{
  "encoder_arch": "convnext",
  "model": "image captioner",
  "dataset": "small charts drawn from random numbers",
  "train_examples": 203450,
  "image_size": 40,
  "crop_scale_min": 0.8,
  "horizontal_flip": false,
  "translate": 0.06,
  "tokenizer": "word",
  "vocab_size": 33,
  "encoder_isotropic": false,
  "encoder_norm": "layernorm",
  "encoder_activation": "squared_relu",
  "encoder_moe": "soft",
  "encoder_num_experts": 8,
  "encoder_moe_every": 1,
  "encoder_expert_mlp_ratio": 0.25,
  "encoder_slots_per_expert": 1,
  "encoder_shared_expert": false,
  "encoder_patch_size": [2, 2],
  "encoder_depths": [2, 5, 5],
  "encoder_widths": [80, 160, 320],
  "encoder_kernel_size": 5,
  "fusion": "cross_attention",
  "label_smoothing": 0.05,
  "decoder_width": 320,
  "decoder_layers": 6,
  "decoder_norm": "rmsnorm",
  "decoder_norm_position": "pre",
  "decoder_activation": "swiglu",
  "decoder_mlp_ratio": 3,
  "decoder_head_dim": 64,
  "decoder_fused_qkv": false,
  "decoder_bias": "all",
  "decoder_qk_norm": false,
  "decoder_parallel_block": true,
  "decoder_inner_norm": false,
  "decoder_positions": "rope",
  "decoder_cross_attention_every": 1,
  "decoder_tie_embeddings": false,
  "residual_init": "none",
  "optimizer": "normuon",
  "muon_scale": "match_rms_adamw",
  "lr": 0.0034,
  "momentum": 0.85,
  "nesterov": true,
  "orthogonalizer": "newton_schulz_5",
  "adamw_lr_other_params": 0.0018,
  "grad_clip": 3.0,
  "steps": 7300,
  "batch_size": 128,
  "epochs": 4.6,
  "lr_schedule": "cosine",
  "final_lr_fraction": 0,
  "warmup_steps": 730,
  "weight_decay": 0.2,
  "adamw_weight_decay_other_params": 0
}
Rows from block 8 of the image encoder of a small image captioner, named by matrix and row number. Rows with one number within an expert belong to one neuron, the router's apart. Each number is 500 + 40 x the weight over its row's rms, rounded and kept within 0 to 999. All counts start at 0. Numbers have three digits each.
Before each expert's rows are labels from the 100 images, of 14976, where the router gives the expert most weight on average: "patch colour" is the nearest of a few named colours to the mean colour under the peak; "strongest on" is what is common among them. Only what is clearly more common there than usual is listed. The data: small charts drawn from random numbers. In brackets: how many of the 100.
# router: slot weights (encoder.blocks.8.mlp.router.weight, 8x320, trained with AdamW), inputs 214-319
# up: expert up (encoder.blocks.8.mlp.up, 8x80x320), inputs 214-319
# down: expert down (encoder.blocks.8.mlp.down, 8x320x80, transposed), outputs 214-319

# expert 3
patch colour: grey (33)
strongest on: dark theme (98); pie chart (81)
router.3:529516506490568483404515513486498550519434535485531482467504459481432521416546463547628420467437476502470570495496521463434555525511548543482462517543457478478517478448506518534535481491444456508475519479541491530441570515484453504521542546512468566496512501528493479527519599512532516547548496515485521457542480501489
up.0:490514547547465516470516507470598455557448527478469515490510547464573511542467444476455519478508411526494470438479573517461470544472504573466490446469552468495556486459502503483477466483525455428521482515456472488524479481566484524473473526547444551490527523589478500540466417515456413532452577511523493524449512546471
down.0:536516484498594436489462528501556528483471493592569466520557485438516504515471477525597466480489466513530536478453481488586436460469484471514483453511512492529471480497535501478529526545502483479554482514523506485519535516508577563557560475473518457516552430478534506556501471420497550450470470551508424517457529532490
up.1:470540470515494497509446488471544473519476480516526526453514499519499510494431549546548472523453554519513537534564495510553505473467522584494480541473354493493464494546520488512491512511394463476489471510520516525505575460429512476490446500460543541510492463604516453485553486561487467448541484424501524447489517544472
down.1:501469488492480501526478530470523500514465556478476428555449502507455402535502492538538501460463603429481486557489481553444565455602539529464514459431498507477490487413524525491470518534503485500482512591401483502495470509518475540513510472504512456467508417549544456443540531472461510562480459471469496545514544473518
up.2:516511536519570534583474525413488496502539426507483529438536451496466600491542534495498494573521475541442489546486545500468505513473556481519539531495540516516625510459497489561481579480538453581521511516453495432502468540515451507430520443516505462451449524500566489463478459560485556486566465475539477464507487520502
down.2:504477545480499474533526514551414545455472512553599571450520558495518450474522528541514492561511554515455500536468448459468480441454529486442494471458497515533499499527513518499479507471453534535518525443431470520523511474504458475481658522557490485558410550491510545471531497474448580587511525534474548607482480441508
up.3:496480510551472459473500490549518498461527461518561557497497519518444523508487495569512434489483392568514482566463523472458485444483502511461556476443506446482491476550484471496490465506441492538502536488504514595420448480449474533455523489510529468475470507568582504483455515443470561551538585487496426469482467530528
down.3:561530522445521517550433489519479538481490484468568477508438577469502436509504449484455432486405549506469456526492530513526540449541477530456520466504510509509567529557497534485505509432533530454576481446515543498499475517451522531517468513471469585443478485476503519563468447499562526506472556547540471503424441505485
up.4:531531532452497493443501516467510493447535478526483501523482461469466488535547464490552485343543468536609496542488519555449569503479517521582548489426563503456414436481473505520525577504455482544557485505481490525428526465425499500450443574410504464533490555484522546484540508449515523515486471567489455500491508535518
down.4:563472431461511534466498544475456462504460568527440403541503469450480518525554473529457547490446527543468535518518461536467550519557512435479474556541471489494463449470423517528551555511481481464463528479519390433523519569468539501583480522551501450540506475499467501474517473453514583521539481529473452518558464474488
up.5:514520501498541443454497510485544470431459431512490488510490485405557510487523477489501530491513472486426488475541567510543508492465487492439497552479473481515513468495511500468494564514515461450470444477447518417533502479473503516503492553538534486480566440525465519481512545489499513530534410517461543468466530504478
down.5:519457420537466514528523546474473442526556478528534475507489524507519462509510495543529487521504548480498485515517520490564497439455504472553460516469446577484527415471517529489424539529576495498496480404553500509515444489401436436550522490525444482510501486502476555449511570529478512439526462514517425474448462529446
up.6:528488541501539546536496505520498511541472536446421490587492573537489537555467501459533564471478523533479508447515489476486510454462461622532468495515495506502473502454467505563505630497516575458533466505496543416572474508558580519489494497547415518514489522529466526486523524573606482498492536491484537450529465478516
down.6:417510491481501516474534523475564525561469470495425454504497506469529498464493548516453542462551493482501570459489577463518494511474491492434471522473447536503468500487506494539495506474475506469532537471470491493520539489538609500568502487531505497520460533460489492504466511406500535541526513531482490478447501463479
up.7:534521498511496566529467517556476519460489491470454480549526442497522505465549439559478478485487539497551501556612478462446494531527489492529453514453462556515414528510542506460507540488536553532505475523549477585467496476539524547476480479513515543455471486439466461449538448571488496507484523448503455481558549444513
down.7:395453510530532531486421462564512508476601535477486537529480509471498490498515491498435530413543466480508515403439421560514499488491378507465503487548503498480547528452526493587454443555465448463556460545449526467493526517544547571482494388501423425474453458553481474530547497548475503519474468540497453471567463521472
up.8:528440596476534505430483471530532560534507508525464533537471487471506449505541430497464462477513594514461449520516510443440569480513551422458501486493560492536534481531524491484502537577502529481487530492505481522529480439553519494476550504490497474487487488501520462505600533579512581498499555497501472516507499529471
down.8:422561486515452477593564560454515446487544463461407504399502518566472554456477572500496481451486451470543493510471476448454519507511480482509456563543459432422511490437477530531466454453446525482474531509496479509479585446468523477499455518478531516500501509488574443438550508506488492481434421515519482496460521508479
up.9:514492531482524500607427512550486531523453509523571473572531468519582458522505462493536560534528483506482502511486465428485454501517516635467446532544522532478554507461496447494503480501474492525489524484549476511492467555484473506503455550436502562512542489480475497499494474487522470463513502555485470466504496512508
down.9:511609490470491506458477581443500555516583483567499441471470511471524478499523537490583468584509558515444502513449521506528558506511492503467562528508457540493541452488480506429537484559544488452466421419533547611511497454489532533518527428509511396512466498471434488495511515564478436492515458517530509518468489446497
up.10:491528535505511482482501522407560522487440470564527459546543509470545520517535480500563488527556417520510564567448582481463505471545512522449530530482499491518560472584477519523494537489513511440516509511520472500537508465506504504492549469482511562409499501551537473472465504420518494527491571433481432529516490516471
down.10:466466509537479561495419537499509490475533527549515430558463505516536522425492472555559453541529482549575486476464457525538551481606482461470474430503546458470403415458494516514514496478541482472476514533496549554523528476495485420431462469445519510487537472475568496517487512515493486574533501504592493532452549561474
up.11:548427446471558470524527489565538545521457462535486526465479502514544476449446577504488571532474503524559477520429554429447491530471529429493470540474502446569425478512487492464501437462412496568555534551488459531401566552454572463541470593531486495490504522469553554484517455485555450540509555464498528464473458517507
down.11:516549516491496475520513486528513530481499428493492440493452501490526521486463515549485549495514435469501533521511504498528463499467516481517479533562497466551547505557493506459495410524525497457485483436469547478475480501475456523479493558469525577467532507441514450513511470469495433449508582468490470499550475558412
up.12:455505510538474491472442510470510495546503511474486483498491565525494484573513512556456582559619529514472488550461512437488468503475501587457540496522523533551597504490487479452507494480508467534502494495506452532528478463529509544465487522554512511493546479443461532486543490557516456488464488507488437559394468485492
down.12:487536528520481390496439482504510495505564528537588530489524466503493513527493535557537526467475486509455531478488471512509495461406486501539480535475529529485540528480452485527445408481476497473485487464588525484508495513485549502554508500438526519507472549525454496463419532448475475512455432518518438466429532458493
up.13:552507489495434558572517472446485532507533502561474480540488618509525490516539524495480433531550521612576535469497454442512477476472495617493521488471508494503435550490537518498479434481450377568449570463496468533480469496559549512436546458454538509473496432518503513448534492460504528493483516512567505469502480476513
down.13:396546472488489430497470480544544460554515429501531419499439493533471519480533450536476525440453514507521524528532500513559451475516516569471504468491378505490508526508541475515556499544486484428458543473535558545509460501434476452536506527447414487473521524563480502443552457481562455545539413451523485468474516518454

# expert 0
patch colour: black (76)
strongest on: dark theme (89); bubble chart (29)
router.0:482574455490541446553425523481516515434506457479533478487525444527554578514527524565513497498481462553477561457529534499465505466419487498434416528470434496502480482407603484452513424524513477442421495533520533568531546517517470478521419519443441533426562512448524502546606504473504551504466490497478502570528480485526
up.0:526559479491472512476498520506523499504517514445522563483467515534488497502501448564473523469500504474505520497518488468494447509453539578518469452455528509509547523486520500478503479487509563547502516517528517427551551515504435474512490547520445533484377520459468519521532484398462445518574493472571518536438492462459
down.0:396473468437487450480436522497531424508472506462578432495498507485533535486481506540514431520463506516541477494521510545505572537547551503492518451482510471498520505472427478461483482531503485491471517450493444516558505577493505512459518455515490472524345485440508441536452476523533532486503570537527519446467472573500
up.1:497546560498463490467489478566476508465467446473522503517479479535452517492441485502519545464576438533473499532456544408468505508549480461516495474491497541539513509540557519557490526459508500515541568518515518499530519511488435484467585462483502536598516458533448519565434520454504561477510470492506483468462504461444
down.1:499529519481496532432493537472532500549497511478531537455525456502450515509516488455538514469492492493480514520469486504492486502504514499533567433541475502596496441575511498502520528454503401443493505510468422535600527503518561460491542494613510545493411538501464528507486518480555497437386525413503487472487521494520
up.2:488516495473555448527428513490517495533533534289529481496530519495482573509506477533531498416495548563581473486501488492508447490533504466455523496460399558520478498386495472512519538500512483485510550483517451554539480480550548499565560504469503562544473496507530507505468484476556560477528467593583484534526534518518
down.2:470499562507464448499481457501506446594502513551465536505501486455485443504456539519498468494539546541446530520527529486496551518472496461509390517459484486487541465488560498448499451469439506549493588492553493577520579535540434451481475523473546469453505501479566473501533448511449455462521484509510532457545498506583
up.3:507508450475465465543495485505511482483531495440512490459506386525483471520478481525474470509599490509412563491502487551476503484504454434450491451481482463526565499480545504479470516465486485465528476463528483484475506549546535514486424536446514551569506452535524519529496479464514546461557505564488491514503505467524
down.3:532470456436520495497432544424474535500485483495536469439540513499582489480452509518474577520571487506575494496500508549570472537529490505534487500506524439478522524543443495489483461526514515515467560516500526516515468509497471526526490578495534548559395432563453484505475428533538544441547540518481480569475497495499
up.4:516519472502545478545509481531472509560525472498516497469528483481506508475523402488493504429575507407488458481477451502549495527522499590477502514557538520458560470499526549594512445517482471475512533498529498499529505504565538463524501461514486564518438540463460520450509426577562460496551570561488473495494534507534
down.4:458492483497482452550460501505486542491425482521492511487513451545402509464422560510581473534555482547506560503440512425488459520443532510540473534466527574602568550458511524516429502439514492482523493408474492443501516528500472533510493423498419478511486486506578521475448468524509532464467519478432477554501477470459
up.5:512522521459503455546498458530511503455508402493512455522482536542502432576514538543539478563591496518497473501454474462524465557532534492482500513443580478538562490474492544489529495528524486583480502519522447535425512482546499526530527550573524457552516466473426530446468518519493517488598516485495507518502526535497
down.5:516507531509546471512510482489474429508493426523488485359482430502512529485503476470509466453519462508519556524491455561525494539460504496474469498479519526504462535489501479531529489498454484439544430561445532535558455483427552515452506483493468543503492477585478527539542536443516519490516545474552510538526440461501
up.6:505486535511611453477521478494470513505523479551499536478495474506471483525454448506507522480507496531465542528499468502536554465465526575466514552492622485488540489463479505550490535537460546435453507499599544519511488461538426508473529490474491500477475527446519483476485504518499478580436528579535368498567540440458
down.6:525496460500406526507468440431481481427479459543519480441505480506524446468470497454581543506486406473442494507542511513516496474473427515533466548506488449493497490509481523537484415552556448491593556613435529492538490508444446492449459485472475529472635502404496453490529503522412483512486478476409530441428562498469
up.7:556507459519467506575493510424517496498546492506517507519555379462553524531427437518542513622535472451584475479469521461516539489522492470479456521499441570542459486545551482552496464442498373520516470485430573517451539519488524498486482577406534549541476650509534531477555483529496520460496514447446499455494514506493
down.7:465459467479471405505438492541476472479496446468526463461479475555479437489456449480550595503516495485456541515515498473553442498510488507517496468460544480527540517506496481510478505481508530479501522397505470465461514582482531545519515523513483485547480535435519474448520525569508498471468475501473458460457494482547
up.8:491513461521512484554528479451441485516496483466578493573484522485552488584563499470457483509456471497471437493482492473526461477521511338520509522497506485462460554491512494493453488501499535528547484472489547518457435472539500484453490479478495455495457485563457513475480505520482522505484545440520538530485481535495
down.8:499539463467514512529567526486426530511449520449510450573562551511531558545497378445452511506503462544504499490561461537539463489512482548489531474521432508519489495477462510430542462440514601548478513558530468476476479508445478477526537454482528530497441520434551466468483524498483534459456457516406556438472532441443
up.9:494503496481447510471509517522526424482498516502524502405486390456450406501513453562472447474483509502543580536516522472501452523449496544458515436551375474535631492455545529488498570471482531506459516521522559479531504504486409487485471565569538531498422515573513477468487550546514516495534469461542541419460519523502
down.9:502491441407513490492470576509515471464496531500574499529551480400483496535448524500455464510521453491516550510500544606579491478518483470506517520516533446513408557486414475533492466551493544530479463540476473480452430539545488453544589516518544505507457468465519471458542469485487481511540483525464544367509496573452
up.10:497467444482478447415524546536476459508539585519515578586472579512566478465544483508466509470472569459454491471503472483500567500486509449520490507514453507511562485549451510506472505450502507428506583494495489441442535472504446504492475558544567572443522472550484495580511435552474537512521489489530543516469489522444
down.10:478452451482536505544497514466457502463516503502466532485510496473503564528590529458463503427508428416491530468546500454477484457505480463515418537571503458447536463512454462514496520469501444521505542509483465490493536526465493519453492532530495484553506524491430521440480541524479527460476501485507530501497471475495
up.11:530485480512540479493465532518534547545519498565478485459482580507497512494553508484528628505497445486485515510519471512585473497500453508455540501476537512511398513491521495433562554436476486551497526489520440483501478497443482477613470533525531497508461564509492463503466455510534544535535569512546546521488447444402
down.11:474573565475537512493547504484480599528473465426468477510553494475476495482520530519491521571516456571443484495556422513480457426477505452490428500509498523473499475521506557489490570525443461490481513478548444544548483459483496553559463522491531486464446524460473550473511569568531557481496474528484547530566539560550
up.12:533500535502493480448520515464538490422561488463414533511476497499501505490513550513531547510501504454550494499386501513468420483493439497461501484441483559451598502500487540548537506529532485570513472520580543501560456498482504490473394502511511515501532538470600445493480544499505502472462479462487466489517455504547
down.12:558505475541452503512444507496499523442588505511546507496554464526485487555470538518408550534512484511481479477479451514554524527469485490461532508517583454525511567534487523501494507500416530474553545580485512503539468444557458402564471416528460485499487498494551524534475439555540513494455457526484496571453516410569
up.13:503541442500553478542525512532558490477459508544523502557527508498531479520547475461486499512547484435565463510553451508513520456543508507464483580490469448482407563472511508495508498508503589514514439470552389498514508436539518558650493554523519556445501526484446550542448483513521527502485516501500424471485474471521
down.13:500542506526530490541534495472555533477484464542507520453508504524508501494462485505508576495577561512486517511530496492462468488397444500491553535558522423466500524509461531571493549475491534497555506456533492581493559518528557475431514503544546533449443516496586517580591493524559466496528548539577520476543508525496

# expert 2
patch colour: brown (35)
strongest on: dark theme (100); falling (52); area chart (44); kind: histogram (33)
router.2:534523488518534491559404518516511481535497460514535480517504607517585496546557594471400571487475477488495428452482424459519493418513495476475441479547534539529501476497438509478496515471533578510566459486451536543507516510493457505446452562504506522531451576468486501508463375471530483487573523517550501521510517514457
up.0:458474493534452487455548594505465510458491556444528498504519491555500510451497527493509514541487516538442534527490542418478511475492489526520533547473473463490482522550449503491488529527542499524516570495487493555468510502473506480512452499483490435434473509541432502498452486444497540437573495485471450565475458440465
down.0:453457510513505484475508413484474436513491500551530570481482481543486516525464461511500467450511508544520420384494431424512455473469523554515473467436538527524553452503497501550438517556548538545521517471454532481475550535482556475470490536498493541537464536444506481480557474520555469522506470524477452506564554524494
up.1:486528495492510490489563518443544558472506495511450480539499602486483504461504507452568537531502465507539509522508544500435450490514527486510481424522505485494648553494497506422516509492479448496506503495521505550477570464477518512455463415453498519420573521587581405521472485515488479531497504575488513534507497499466
down.1:495475424496488517520558505403526468495550456519552488580409485538474464481471450485528498562539547490543499497539514445553450478520507521442566545494526529508550562488480496527467477543451474582476534542520490487466519456498474508463502475434554592499480524453532437575525503562523464457452491434508499551534565490521
up.2:516540539494570506444532505576482553488469479487436498503488527505584477570466543555488462517594446528456502528516497510549524476492474569528513478540632487505608501430509453470515431534553515496479534463540498465483515478507625501444499451501496477556470422495442509478479516447539485490486494592443460528509550483470
down.2:503444425516502508538539447534558526452457421473466487475541456532504567561442499470471497601503488515409512525527477435524483515506496485491512462423494505461481486501548542495523456412472422497514528525434483444511497536428489450536553529528537500499535534466562511498405484504519503460424521592482498548459485491491
up.3:584489585494507518493497518480471506448473509491480491522509459490540458501481498519525472501486460608515511435471510547496512451492520437506516484461486591505473511548485483591501391498437506528534510511577503557552520571452471503484550511468485462489572462525522521482536487537474492476518504465499452496575474547458
down.3:480490504517456530559602536497476456557484560415497545446510431438516434447502524457526584516489464482503498487472506505440469498522470545539548448517457504509538481524607488401481494516446516464559479501440514487507501481493547508473520458547451496434495497452531520494532458497481449508528423466493544537482427480554
up.4:466512484469503438528461465436577487496440408551514494500532524538477479551434607573476432513468544512460499490507560436532494459491545422492428552495511447549445524501507532467476444541524512458509426491484448478422524487490478471442500493504510492555460511573524447512497485454517517506476479481498434533515535517467
down.4:454508528514491555466491490525540478497450533462485541413479513467461524538552504538418494467514482494505551487486567531470450536513492510462492494501538510554472498502459432550479581468477512496484486536441559479513555533469591481460482470445496498495519476453526421529499563401549537551497547498562451511479499467492
up.5:478551497475551510502443499455519479484426452482503445413445497514463483539457613490500518479438528575471481536518531518617460475560473422532480484473538503499510466554504505493523420499460493536542501516480525484481492513422470491518454474475494559545511575498476506490511504432482461552527400571463556484513534491501
down.5:418512507432510554526526460525559455545467508437480465489464516526493456495555535595497564517486456454516491523539492530547488511523515467472482484532511446527453454495486444470554509480597509498494453469433571510507518547435643530471544455559525475501509468511507458524561503490485556532485553433531483499483425468508
up.6:479596496488490521495557516481548528501484494473459557515481464470445507448511520492534540542538438479544509536523490480542594469505522422410411461471524466462548485499511484470473453488507529443570451513500474588555487484473511524380401513505511479482528566480499481463511533524546502511585410564502532533508535546425
down.6:459544531466489523370494538457637589462511497475520523463547471517492548531510457504522461509480525527564515543515600411571521535514432500520495448523458497504457512535485533494443452434481484466483447475504455452497482459469539539559574538498463524488520536537420536428458507477538503510522556476518493477517502505548
up.7:495499562487502414508522480419554500492487512534499463430509409500358539455513440476527464465567420418573530457491526540537547516450484471468495508560499453524491509499535480542492482504486538509534443483505515491578517530505589466458478535455513552538555484539488502543468523522528489497506458457503537462485465500530
down.7:543509497487494539546539463531443560507467464520490465606514462446445512508577519533470488550505513448479539449563474479542498443493518485483484515521540450496495462484493514507534473554501506514508485532451425538499482403517485536465509470547527562421497471502478526487487506464484508500483461435494562482505475494507
up.8:502482508453495468487460497502468515555484521424498513487497570506450455459471480437556503449479436537491534525502526467521455477469497456525496472456488482445455534495521516497488467544497414576526513506459486483484508494471471542388522497484558475553501523573592485498462520502470564520404496530466514493522485582494
down.8:464456507524594543456504495493529515490480562443415512501491524465507468478500430549533549482605471501479540505486531554515459464559385528462516521530565458517442566448501499488411492565488543423528508571454551521471513458505560467428454507453492477417491497500476575535588513510458520531532475493563527542461528483536
up.9:518530504492449508446423527432518499498473469532515464556523506505602428593557451555482452542482497521460459463498564548457443517567510497479503446431599512536620536441544504410531527501541530524422472468469547478470474435490507499516546472411481553414548566463496522523502545466518528534491530483518438495522538493531
down.9:483551566511477489479468455474510458510511534466505541495557537498561510471513508414459489578488544545583512540483503489544570501490552511493508543499563532483511521539491493443487486523498581556483508552435545493464474552490459484481449488502466560520489508504479440470523514521498512548520473479437465505546477479531
up.10:449515530486527427462473466610499548555418445473517513434439518543407461459498539478489530558487460384534474489481516458512540517487495463522487543569476482498320546520495475567494497562490497409598442498428532490463469506466456549457473523518552504525466497509507497490494468520484479493480494588529488538484468415470
down.10:458498463481543577485466551458547549462511536461479554522557502539475543455475488577552468549541527505533515469461552531451422486502447546485537514512530436513509516506560606514528454487425493454509478471455483457506476513453466448484534458525539507455508437456468547528493522487432552482491547456526513581519527508451
up.11:536499522511453472446436495470467458514491510537518457463536460459558475510525512533460487440446494604457538483543439508525511532559498431490548485454523521495523500524513511495536474512460443575468506499526490498480528506506468478515511463532465461526528515516472525517548518476501468541468516502448564494609451586516
down.11:564536505560466506537588491524486502520488520399454429467448447527474475494523495469520536522472433486536526526472450463541533507463526473499494550484486504466509526571554556426467600481403494404496565475473405455521515538551501574505459499498506529525503475536458533507457529432464503443527470500484516501445475539539
up.12:535496521466569559514505489472483494456501462465496482488501643493497518492413497454537454466537447443457522495464556508518599523508513452496468554514457473487585535471453504531526501497583481460553499506498597449490523506490462495488609459583459508496528480471578458492386511568539452527499536498498462519576520521553
down.12:522496534488498503494500464461538444528445470498490435536497571503577494490511534475495517517637569525516509498609503546521544477539528434500490464443539506459535457417547472473404502505519480481503505421505520513433466516499507525483442477475506522462462514559502533493515510673598485506544452500485563395547529502481
up.13:502491495468481486543594470458503531412563496464481543538550567511452481512505542514493504523530470561535534509521501586465401514510489393437493389495558499535529513517531522420511596478610530507487473514511595474544468509467511498436491469484522418485487512496548492468556430466475525518552465491463503489487545493506
down.13:482509549511484508488597516443511481491460544432507449554549461495539483523534489513478452510525581498462495503518510473523546536471510508511483533505516538428488492512505424483479511483477489483448463490500499476486489506492519473446559487507431510483553500498560493625511540461535513529490538545544586513568511509528

# expert 5
patch colour: grey (51); brown (32)
strongest on: heat grid (79); dark theme (78)
router.5:483521491486505425553525480506470495522498454540444488486463468509519537509504574510475502476521575556479468453537490514522460432511398442457422498508555549522523551502554460489516545524474477439525505542591486515499479552508508472460561513562527476500506583496446491499451535489525514493527471510477415492472510458440
up.0:432551555508490493554519542448498537447469523548480512554435576493457509509471462501568519500538471463481549496520492493478543531499513445489468424547484497453548473395475437505513621454441503513561493507505486499542541469593487517477475486464495531497491481548494445488510544397475561500451499454526409548575494475521
down.0:539485506449522521508485510565519538491497447399530505589438533454506517477469411499537470487486548404475448449468486426451511479508493483492502544417436541504483492502451548533478470502517517549548556556528517510548502489536496524550441543509570575464479499500419472506490426450518552513436523536486429490441507518474
up.1:529468531478446445501523510488510538521570543455495524503468582484445493442462551473507457479560572440429480504500443534519512485496470456565532458510526490517536487539515474561532457519468529443486532470512457489520542509511554470511512439597474443525376506482566488501512483480519566500431501487524478527460513479475
down.1:503487497504487517477509464515531512514501472568537505500488561549506492477544436521541503438544462490560559554492521516559471466564512512529444505536456538445556465501500442543468566490566553497546457515550512477520480528468517492457590537483502474431501482475515525546460487498511411521540478519507443521488496497516
up.2:469498491517477445583404493573464459471490478508466450457465481491478546511501501456461469496520528523509491551479441425432378459494484584456541460524458521471466477391506532445534440540459477563535535480476514483559591530565531507479432537462442494519503581513538550518526464496447519445495494512552479544502462541509
down.2:613527473495447537507506489515540408537450495509436599524560507463546456543512444482481496494494510427498452454497479534472570480483491508469624478498512537476513434545508500499494536489496550446524446516497458476515445568490475551466410447469525448505487528519450526494467545506474502439486512496556490576496434509518
up.3:479471489522430452564436500512536469521471492521489498464518414544471479503482531492469538560525499462595472454557453529527468538475547431517394491476560492511497504549449510457485420452472497493496467495424541554578540528481559488528497470478490543505501485495518481443492532474537605451448472523529497469501514523462
down.3:445521502490539532469473525480526483537474593386521443525463501453473495540481463529437479492396495507538523519460540523541499493496542487514475459530458502484475473537486535491587502476449505493462512494502525457432458535465500442475458547576576513470501457494450522526537480470545534573566547558484497512460496469451
up.4:497527499463458506557498514482440518485500425555485447513470534528484553463589479469514570479491435465597490522572441578506526528503524539427459450474499501456478469470544467474522634474514506515535480464529490581443493478496482505467518504466477483486521452490506486482491515434458491541601530545491494564508502492468
down.4:472528503528521495457503532545537549522470550510453502538541557504503505498524502536476477540468527518517404441462450437508526435453529421429506493454531503537447515467546467507520500507531425553492496491477527494504477523514534585422471450506486486521537434554435494591443436423452529520450406495466597506508549505495
up.5:538469500492476530510436510548479489522501544411553531512543531535487456488471554487459449457553492569420546419558537456443509480514519447408499508573544486496502521579546487549488510525509503521529485503564549425426498542502537542495555466455472480496515505488387542520509520497474491458551501463487511511539486468495
down.5:499549525506554514494470470514543561476407542556475542469534465455534498548543525539543522510519493515551454438519564508412533496480504493411500565496460531476427448485476506489545454538547512573444517532447496476539473495439561445413532464476539451515490529570501465488524447451520480470506510592457504470508504564469
up.6:506471486512562517522444532491561526483525477521525484526482603497500469436396472473460561578481543474449458549435549512470527513454464466499446487503473538517546478555470485491481452544449501505559469512453521482436479509517402489525479453386454583536486447504524463456497469560455489477598559527461577535535469478453
down.6:442507500431520533460513535488436509549498484432544544466457513532458437506531526533524459460508544500455523523521482521486518517517439447516494455419496519472528532494594474435556526452513506527572508508554472480492418495488548486489481412632531499432464544424548561509501447578510496497470446440507523447503508544567
up.7:519496491464596464521462529480489509466549452467467485449495453460460496591487479516503543547401444501518506485523513502429515563474530509466423494531512510460618483521462458501506431495555516515451482486476514468499495470536550492457520504520521528510558503561615436489503491520434566519488504474478507519505552516543
down.7:545478539470566502428490496525516512511519524466501417485523550493518532470509479484501439474506504471539449515502497512539447508553495475506514513473457472530498528524564522499512555550431456438518563463509469518566489465532534537518418549530518512458505473494537494494439518481503475500488484491462509484501535510542
up.8:509512499533536398457615517461531493575544447474505467593558511572435467474509539488459553446462485534490513477546468489493499451497515480528495543524522516497486569568460506551494490528531476535486445541544510529544492529453544494497518603527472461525520513544486508553452438536576504574481498509506487504499464502454
down.8:522470551492623542517523473482495524458509478474467474476524508467554467520455458538488553500432457484487543444553475534491518472530466498508495527588521511400509450496480520520473518570560432451498475491486445561473427483528542504439519539471481509489519491513509517507596509491460544509509555458522517546436607461510
up.9:456556469528523520534428551523510449555561495565467467444544424503397517513523472471447512526409483467531530500559534426505457512461489469576417510513423494515498522491551471507466534491478521464520477497491530487523457458527517523489484507455459542490566450506411551486536536552522494478523514529521480478536601500514
down.9:479564578485494557542448479493496529495514500556523528529506446487466542542493555441505500463556527475578418434505542544454471549484557515549425459489537545539507500537488542563556467549476446491540461504538503435517497477500424470494534497509505457531532559525478502503562435527553488467607518508563474465602561529468
up.10:494517469506510563473559502551523495419513448600530501475456473485490523436503545459604464469574551466573551555462526559443538513532507477498514509461506495485498524514504516443480536429508492490514471489503499569611474499470501514523481482468404450512563467474474544522523569466481466463575481567498587469417486466526
down.10:500586508492474442493540557504471516527531484470439496480509495526538538521448481495421465529548518510451457471470483433518432489402501554457512510487508499536524477494517536520567474494457469500493501503482579422489551494431451566494543544486453542524532444508500491503480517469550519468470538512540544583518504501497
up.11:533521512538516437548495466466441490455494476558496477504499493537473547514582515495606405544478444481477496494449469473466477509496519444507522578462485479495532514491529543428504482456494541484516493461564553488562557479446532499522527450509524487479521471446452466518467513473480535483539504453552478501475497487553
down.11:489478528483455529471484476548525507476520519451445531450538456478467562493540402525570467449488581503441526513511534472432511452500475533542563509487523498485514548507476484508503501497493518524478510483543463520466496483523509516575532631533492523435529531571494487561497514479510454463516532451514466556499514439498
up.12:475514477504580483416492503468481534475454488417491488501557455496511508580486483473517496577487419464443507505593478461583503450503536517421539488494548508447542519502477500447504501500517477513506466515559559475495511538483461467436492484533442475486469486477475509467446510509479462587504492488477452534556477462487
down.12:507529554479492519489541510505488497401420551609536434569471549532474446519557463508535454511483524528502469565515504463505479500522520495483477522511480450532498459481490504479469544443466542537469495541477477521526541477569499537500456409504521478428471551580477529462519530513465440540458462506445541500584396523541
up.13:483530465508436482525660480533571528472519471559469536532502603483478514522419507519590430482487455449498536500542489514500422519465452537503500480505468464549519483519425466463528452508470543478505481507547466435454448514509517469487490436500451503552492520584503465469475510432455480482511482478482496450449521495503
down.13:445472524444419453503554513485473450464532486480494533517495534513513551531581467509414533504421577490527508472483540532532515518426508471402547605521456501548513528509508512472495469504459500495524483497422603453482454481458506485540445522499522467502490497489471473509536457485490514550480496467490478533534539481525